config.toml
encoder_arch = "convnext"
model = "contrastive audio-text model"
dataset = "chords played on synthesised instruments"
train_examples = 52083
time_shift_ms = 100
n_mels = 64
hop_length = 160
input = "log_mel"
spec_augment = true
win_length = 512
tokenizer = "word"
vocab_size = 60
loss = "softmax"
embed_dim = 384
encoder_norm = "layernorm"
encoder_activation = "relu"
encoder_mlp_ratio = 3
encoder_layer_scale_init = 0.1
encoder_inner_norm = false
encoder_drop_path = 0.05
encoder_subsampling = 2
encoder_layers = 14
encoder_width = 128
encoder_kernel_size = 3
text_encoder_causal = true
text_encoder_width = 256
text_encoder_layers = 6
text_encoder_norm = "rmsnorm"
text_encoder_norm_position = "sandwich"
text_encoder_activation = "swiglu"
text_encoder_mlp_ratio = 2.67
text_encoder_head_dim = 64
text_encoder_fused_qkv = true
text_encoder_bias = "all"
text_encoder_qk_norm = true
text_encoder_parallel_block = false
text_encoder_inner_norm = false
text_encoder_drop_path = 0.15
text_encoder_positions = "rope"
init = "trunc_normal_002"
residual_init = "none"
optimizer = "adamw"
learning_rate = 0.0016
beta1 = 0.8
beta2 = 0.999
eps = 1e-06
max_grad_norm = 5.0
max_steps = 9500
batch_size = 256
epochs = 46.7
lr_schedule = "cosine"
final_lr_fraction = 0.01
warmup_steps = 950
weight_decay = 0.2
Rows from block 3 of the audio encoder of a small contrastive audio-text model, named by matrix and row number. Rows with one number belong to one neuron. Each number is 128 + 24 x the weight over its row's rms, rounded and kept within 0 to 255. All counts start at 0.
After each neuron's rows are labels from the 100 clips, of 14848, where the neuron reaches its highest value: "top examples" is what is common among them. Only what is clearly more common there than usual is listed. The data: chords played on synthesised instruments. In brackets: how many of the 100.
# fc1: MLP up (encoder.blocks.3.mlp.fc1.weight, 384x128), inputs 64-127
# fc2: MLP down (encoder.blocks.3.mlp.fc2.weight, 128x384, transposed), outputs 64-127

fc1.134 [130  69 123  96 128 107 129 117 122 185 118 112 136  99 145 128 114  86  96 101 157  95 153 121 132 118 135 131  89 165  86 114 124 128 156 135 117  94 143 138 152 117 134 127 107 126 109 128 111 119 125 142 141 141 154 146 104 128 100 158 134 161  70 120]
fc2.134 [130 119 117 105  86 126 134 121 105 135 102 160 125 137 130 156 130 116 177 107 124 163 142 169 141 139 172 105 129 134 111  91 115 124 151 127 119 110 123 127 149  95 130 111  74 126 103 110 103 109 119 103 158 121 106 147 121 151 113  96 135 203 147 130]
top examples: the note C (84); vibraphone-like (37); marimba-like (36)

fc1.64 [156 135 126 158 131 140 147 157 135 135 123 106 121 133  78 123 134 143 114 170 116 119 131 130 122  89 104 107 128  85 116 121 159 130 102  69 175 198 141 120 101 128 148  97 116 118 137 108 113 118 145 129 142  84 126 118 144 133 105  76 178 132 134 110]
fc2.64 [ 56 105 151  97 108 125 127 126 163 142 147 132 155 137 135 138 120 160 133 123 100  97 160 200 115 134 135 115 105 135 110 146 113 137 170 116 153 100  96 112 131 144 130  66 125 154 170 159 149 122 115 122 132 130 154 164 130 141 140 155 112 171 131 145]
top examples: the note C (98); the note D# (68); root: C (32); string section-like (28)

fc1.24 [118 106  92 121 149 110 141 111 127 175 114 112 131 137 132  90 148 106 126  77 141 109 109 137 116  65 129 127 111 117 118  71 116 111 105 187 139 125 156 163 130 146 122 132 100 143 132 122 165 106 128 161 112 118 172 111 135 157 139 105 145 157 126 125]
fc2.24 [148  87  90  88 126 133 109  99  95 136 151 132 116 161 106 131 145 150 112 101 118 118 132 148 116 133 182 117  76 132 109  91 129 125 113  89 131 115 145  98 158 117 143 112  48 171 136  89 132 140  93  88 126 136 103 133  89 120 131 118 115 197 120  74]
top examples: the note C (98); playing: arpeggio up (61); marimba-like (34)

fc1.31 [155 137 112 132 126 148 185 165 132  75 137 144 121 124 112 120 162  63 128 109 123  81 154 141  95 137 137 136  89 140 124 103 162 160 111 121 152 119 146 118 115 134 145 159 130 125 131 119 124 127  91 125 160 136 181 119 123 143 140  87 129 141 104 191]
fc2.31 [153 139 130 137 121 125  98 132 109 101 144 130 133 108 161 115 130 137 148 128 106 143 175 138 118 130 166 102 110 119 119  98 132 156  67 126 141 153 130 148 134 105 161 210 132 148 116 139 147 160 167 105 132  86  79  86 133 130 120 140 140  74  80 120]
top examples: playing: arpeggio up (66); marimba-like (55); instrument: vibraphone-like (38)

fc1.332 [123  58 187  99 120 119 120 123 147  73 134 118 121 150 149  69  88 116 145 109 112 120 116 130  98 118 142  90 142 112 145 134 117 159 122 166 149 102 174 150 142 152 148 137 118 166 123 128 164 139 118 142 130 141 150 153 136 144 165 137 157 130 146 144]
fc2.332 [ 97 198 133 126  83 128 137 118 142 143 129  83 109 108 139 141 149 121 152 102 131 128 141 126  78 127  77 121 156 113 137 138 124 105 110 101 125  59 119 150 206 136 135 123 124 137 133 204 115 147 165 166 140 110 130 156 139 117 132 154 165 110 166 111]
top examples: the note G (83); text has "dominant" (37); root: G (29); instrument: vibraphone-like (25)

fc1.127 [157 122 159 126 109 122 161 115 124 113 106  99 150 138 117 135 108  73 133 143 122 108 122 105 152 129 135 100 139 140 114 165 135 134  93 143 128 152 144 135 162 105 150 126 138 133 130 126  80  93 115 139 107 137 141 173 130 112 120 137  97 116 101 134]
fc2.127 [135 161 138 154  99 125 127 147 104 177 119 165 162 141 113  81 179 107 164 168 149 130 142 124 123 136 117 147 137 138 157 133 113 133 134 100 120 114 120 176 138  80 123 130 172 121 123 113  88 132 138 188 124 142  97 187  75 117 130 160 140 109  98 137]
top examples: the note G (67); square lead (52)

fc1.185 [161  91 132  85 154 165 163  97 192 121 113 115 106 154 150 101 120 102 166 167 108 106 103 139 109  87 151 121 143 116 143 110 107 139  85 118  95 158 143 151 107 106 155 145 136 150 133 112 118 104 146 162 129 136 134  78 156 139 152 166 122 138 138  91]
fc2.185 [141 125 122 134 129 134 155 122 167 134 152 120  97 144 156 141  72 127 128 155 140  82 123 127  98 136 133 127  97 145 121 114  82 103 119  84  96 152  93 123 111 120  94  75  97 134 140 154 126 126 162 150 106  89 130 102 117 128  81 130 142 104 138 110]
top examples: mains hum (28)

fc1.2 [155 108 135 147 116 147 131 128 123 119 125 123 139 125 139 140 171 102 132 198 114 112  46 136 182  88 127  95 122  98 122  76 117 133 130  94 146 216 133 157 167 124 125 136 121  98 131 145 109 129 108 168 122 146 128 102 121 147 116  98 148 118 149 115]
fc2.2 [120  90 142 165  95 114 107  98 180 156 118  78 146 138 127 174 116 101 157  73 119 126 125 143 106 112 148 116 142 133 109  87 101 137  83  90 119  54 107 149 139 162 137 105 134  95 115 145 143 134 147  39 130 100 119 139 130 117  97 126 119 138 159 161]
top examples: the note C (89); the note E (85); minor-major 7th (52); organ-like (42)

fc1.154 [102 110  90 133 135 107 179  85 127 114 134 152  86 126 141 119 127  96 131 144 176 120 136 126 154 128 144 169 124 151 172  97   9 151 109 134 111 120 135 148 118 134 148 118  96 126 116 102 150 137 129 189 151 139 124 100 132 133 132 106 173 138  88 178]
fc2.154 [160 116 116 156 159 116 115 130 108 152 157 126 147 148 145 168 123 156 137 136 104  88 154 139 132 126 169 113 169 151 110 137 218 101 164 161 142 109 137 143 138 126  96 107 153 151 122 114 138 132 128 133 127 110 157 138 138 147 125 142 105 124 113 150]
top examples: quiet level (70); playing: strummed (51); marimba-like (39)

fc1.176 [127  80 111 132 121 134 156 135 151 117 130 130  93 108 144  89 163 117 141 173 135 145 135 135 146 125 128  98  99 135 139 138  87 107 141 137 126 117 130 140 151 131 118 118  84 130 131 134 138 131 116  98  90 143 134 148 119 113 132 131 198 108 102  98]
fc2.176 [142 104 149 133 128 122 123  97 172 144 156 136 135 144 128 173 120 189 116 111  89 128 143 126 127 108 127 124 126 122  80 136 145  78  97 131 128 119 102 163  71  94 138 129 132 134 124 118 163 121 162  81 145 109 144 148 136 103 129 192 127 121 122 141]
top examples: the note C (62); white noise (25)

fc1.204 [148 117 111  69 144 150 182 118 149 112 110 117 164 146 115  97  96  62 139 161 153  82  97 183 144 105 123 116 135 124 157 108 115 143 108 119 117 130 185 117 132 117 179 112 158 134 128 107 132 137 142 170 149 125 135 114 147 166 130 100 114 148 129 141]
fc2.204 [119 109 127 139  89 143 145 140 123 131 147 110  74 127 122 102 132 130 156 124 146 124 145 146 125  93 179 105 133 173  52  83 165 122 178 134 125 139  67 112 136 117 103  83  74 127 144 104 149 105 130 115 115  94 138 108 102 129 131 134 142 145 128 115]
top examples: mains hum (97)

fc1.255 [134 132 112  92 119  98 128  96 140 161 116 153 134 144 176 115 149  82 143 125 122 125 162 190 157 101 173 128 137 109 172  91 118 145  71 124 121 125 144 127 126 107 126 106 173 136 160 131 114 102 112 103 113 121 126 128 112 155 118 162 124 158 137 133]
fc2.255 [135 177 123 174 135 117 135 111 167 162 141 103 139 123 132  86 170 133 112  97  83 125 105 134  90 120 134 129  88  95 165 137 143 141  93 130 129 202 126 162  92 151 121 103 122 157 125 101 111 133 157 137 128 152 107 101 132 144 151 128 147 113 145 135]
top examples: the note G (81); the note E (74); clarinet-like (64); root: E (29)

fc1.253 [105 142  93 135 123 105 131 168 123 160 126 148 116 114 167 100 172  80 127 124  93 120 129 161 147  85 177 146 114 120 130  97 107 164 104 108 159 130 140 137 109 134 128 125 182 134 141 126 154 113 158  91 123  79 137 105 115 171 128 153 147 140 141 164]
fc2.253 [135 162 119 121 116 123 125 154 124 121 149 123 132 111 147  74 187 128 101 181 105 126 122 120  93 121 151 122  75  96 144 130 151 126 103 129 137 197 115 121 105 154 126 105 142 132 132  85 126 141 174 153 134 120 130 134 105 134 142 129 103 107 136 153]
top examples: the note G (100); clarinet-like (47); square lead (38)

fc1.316 [157 130  97 121 123 117 151 105 127 107 125 115 145 152 118 120  95  98 165 119 153 120 147 121  94 126 135 131 147 119 146 115 106 149 101 184 126 166 163 106 112 105 150 135 124 137 145 130 101 113  82 131 131 150 164 123  76 140 126  97 154 159  69 147]
fc2.316 [144 174 108 126 113 136 133 160 118 113 129 109 113 138 120  54 183 127 105 170 125 104 140 108  84 136 155 141 108 118 107 105 111  99 101 114 120 192 128 128 132 123 102 108 100 116 102  83 143 150 151 158 125  97  86 100  73 121 108 145  96 121 133 111]
top examples: the note G (98); vibraphone-like (46); root: G (36)

fc1.111 [115  98  86 132 133 106  99 115 139 123 111 122 120 144  93 155 160 109 125 210 124  98 130 150 167 116 111 117 110 105 135  88 130 129 126 118 154 205 126 182 156 139 133 145 122 116 139 121 131 142 145 197 111  73 149 133 114 146 134  60 138  75 128 110]
fc2.111 [ 88  93 157 151 141  93 128 143 130 136 148 116 157 140 116 129 109 145 173  83 119 106 135 160  91 122 178 135 134 162  92  92 101 138  96 117 128 100 115 103 164 173 132 128 131 115 134  94  93 110  74  63 127  93 109 113 105 135 110 108 117 147 155 127]
top examples: the note C (100); the note A (70); root: F (29); horn-like (27)

fc1.290 [144 137  81 108 118 145 129  76 137 122 107 111 130 139 112 136 121 121 134 210  93 125 125 107 134  90 144 108 102 130 127 146 113 125 144 142 144 171 142  93  96 145 127 122 135 125 141 184 130 120 161 172 127 169 129 103 103 142 129 119 134  73 145 126]
fc2.290 [157 128 144 154  85 146 120 161 124 166 177 127 149 181 120 121 129 142 145 180 116 105 145 139 119 112 171 116 120 138 105  96 111 126 115  69 128 163 132 113 106 126 103 112  89 172 125  54  99 105 120 131 143 119 113 139 133 140 121 119 122  99 102 133]
top examples: the note C (92); root: A (29); horn-like (28)

fc1.117 [168 152 103  91 144 155 164 144 166 153 120 107 103 141 115 148 115 104 137 141 111 103 162 178 142 100 152 150  96 153  83 104 100 180 107 105 144 137 127 145  89 132 144 161 125 117 123 128  94 105 139 101 171 136 136 125 111 185 129 174  97 146 121 175]
fc2.117 [ 98 171 147 140  84 111 174 127 156 125  99 129 132 127 145 126 187 109 164 122 124 124 151 123 105 142 128 124 114  98 113 121 138 132 132 141 131 133 134 182 119 163 147 145 177 112  99 139  94 125 188 140 137 163 134 164 149 132 128 117  77 133 135 163]
top examples: the note G (70); clarinet-like (58)

fc1.288 [152 136  72 103 123 111 138 155 104 126 118 106  93 131 150 109  96 113 149 132 155 118 155 152 140 140  99 160  94 140 116  66 136 151 105 121 158 111 163 147 165 120 123 152 154 136 133 101 159 123 131 140 142 105 132  67 155 161 122 141 125 157 122 153]
fc2.288 [138 127 142 122 135 127 137 155 142 145 128 108 174 110 144 125 129 140 141 162 114 124 169 146 106 132 190 104 102 146  78  82  93 111 117  91 136 177 131 132 136 119 125 157  94 125 115 103 110 150 176 147 133  71  92 118 151 112 121 139  93  81 111 114]
top examples: the note G (94); marimba-like (32); root: G (28)

fc1.130 [122 158 109  92  84 143 215 190 147  98 115 118 137 143 101 126 133 112 101 126 140 105 205 157 167 129 147 148 106 143 104 117  91 130 118 146 125 114 111 137 113  92 136 119 123 119 125 125 145 120  94 107 205 149 147 117 137 122 112 160 131 117  90 113]
fc2.130 [121 117 144 117  94 126 125  91 155 134 148 121 124 137 132 173  90 151 157  56  77 107 146 123 162 119 162 156 101 139 131 113 128 140 140 137 123  87 146 201 141 138 140 141 160 159 112 181 120 129 157 121 121 112  90 131 193 114 140 133  93  97 136 112]
top examples: playing: arpeggio up (56); square lead (36)

fc1.145 [130 121 132 135 128 135 158 105 135 138 122 150  89  96 102 123 173 142  99 118 145 122 131 125 114 143 143 121 119 114 157 114  45 153 121 103 119 119 150 127 115 130 147 135 176  91  90 116  89 103 106 140 156 104 111 129 150 138  86  98 138 164  45 148]
fc2.145 [178 135 118 142 115 132 104 150  99 139 155 182 158 144  88  94 131 119 144 136 114 101 162 159 155 122 130 124 163 143 119  97 211 114 202 150 150 123 138 138 114  97 146  81 116 142 168  90 125 134 110 120 125 130 119 115 127 149 138 132 124  87  62 115]
top examples: quiet level (73); vibraphone-like (29)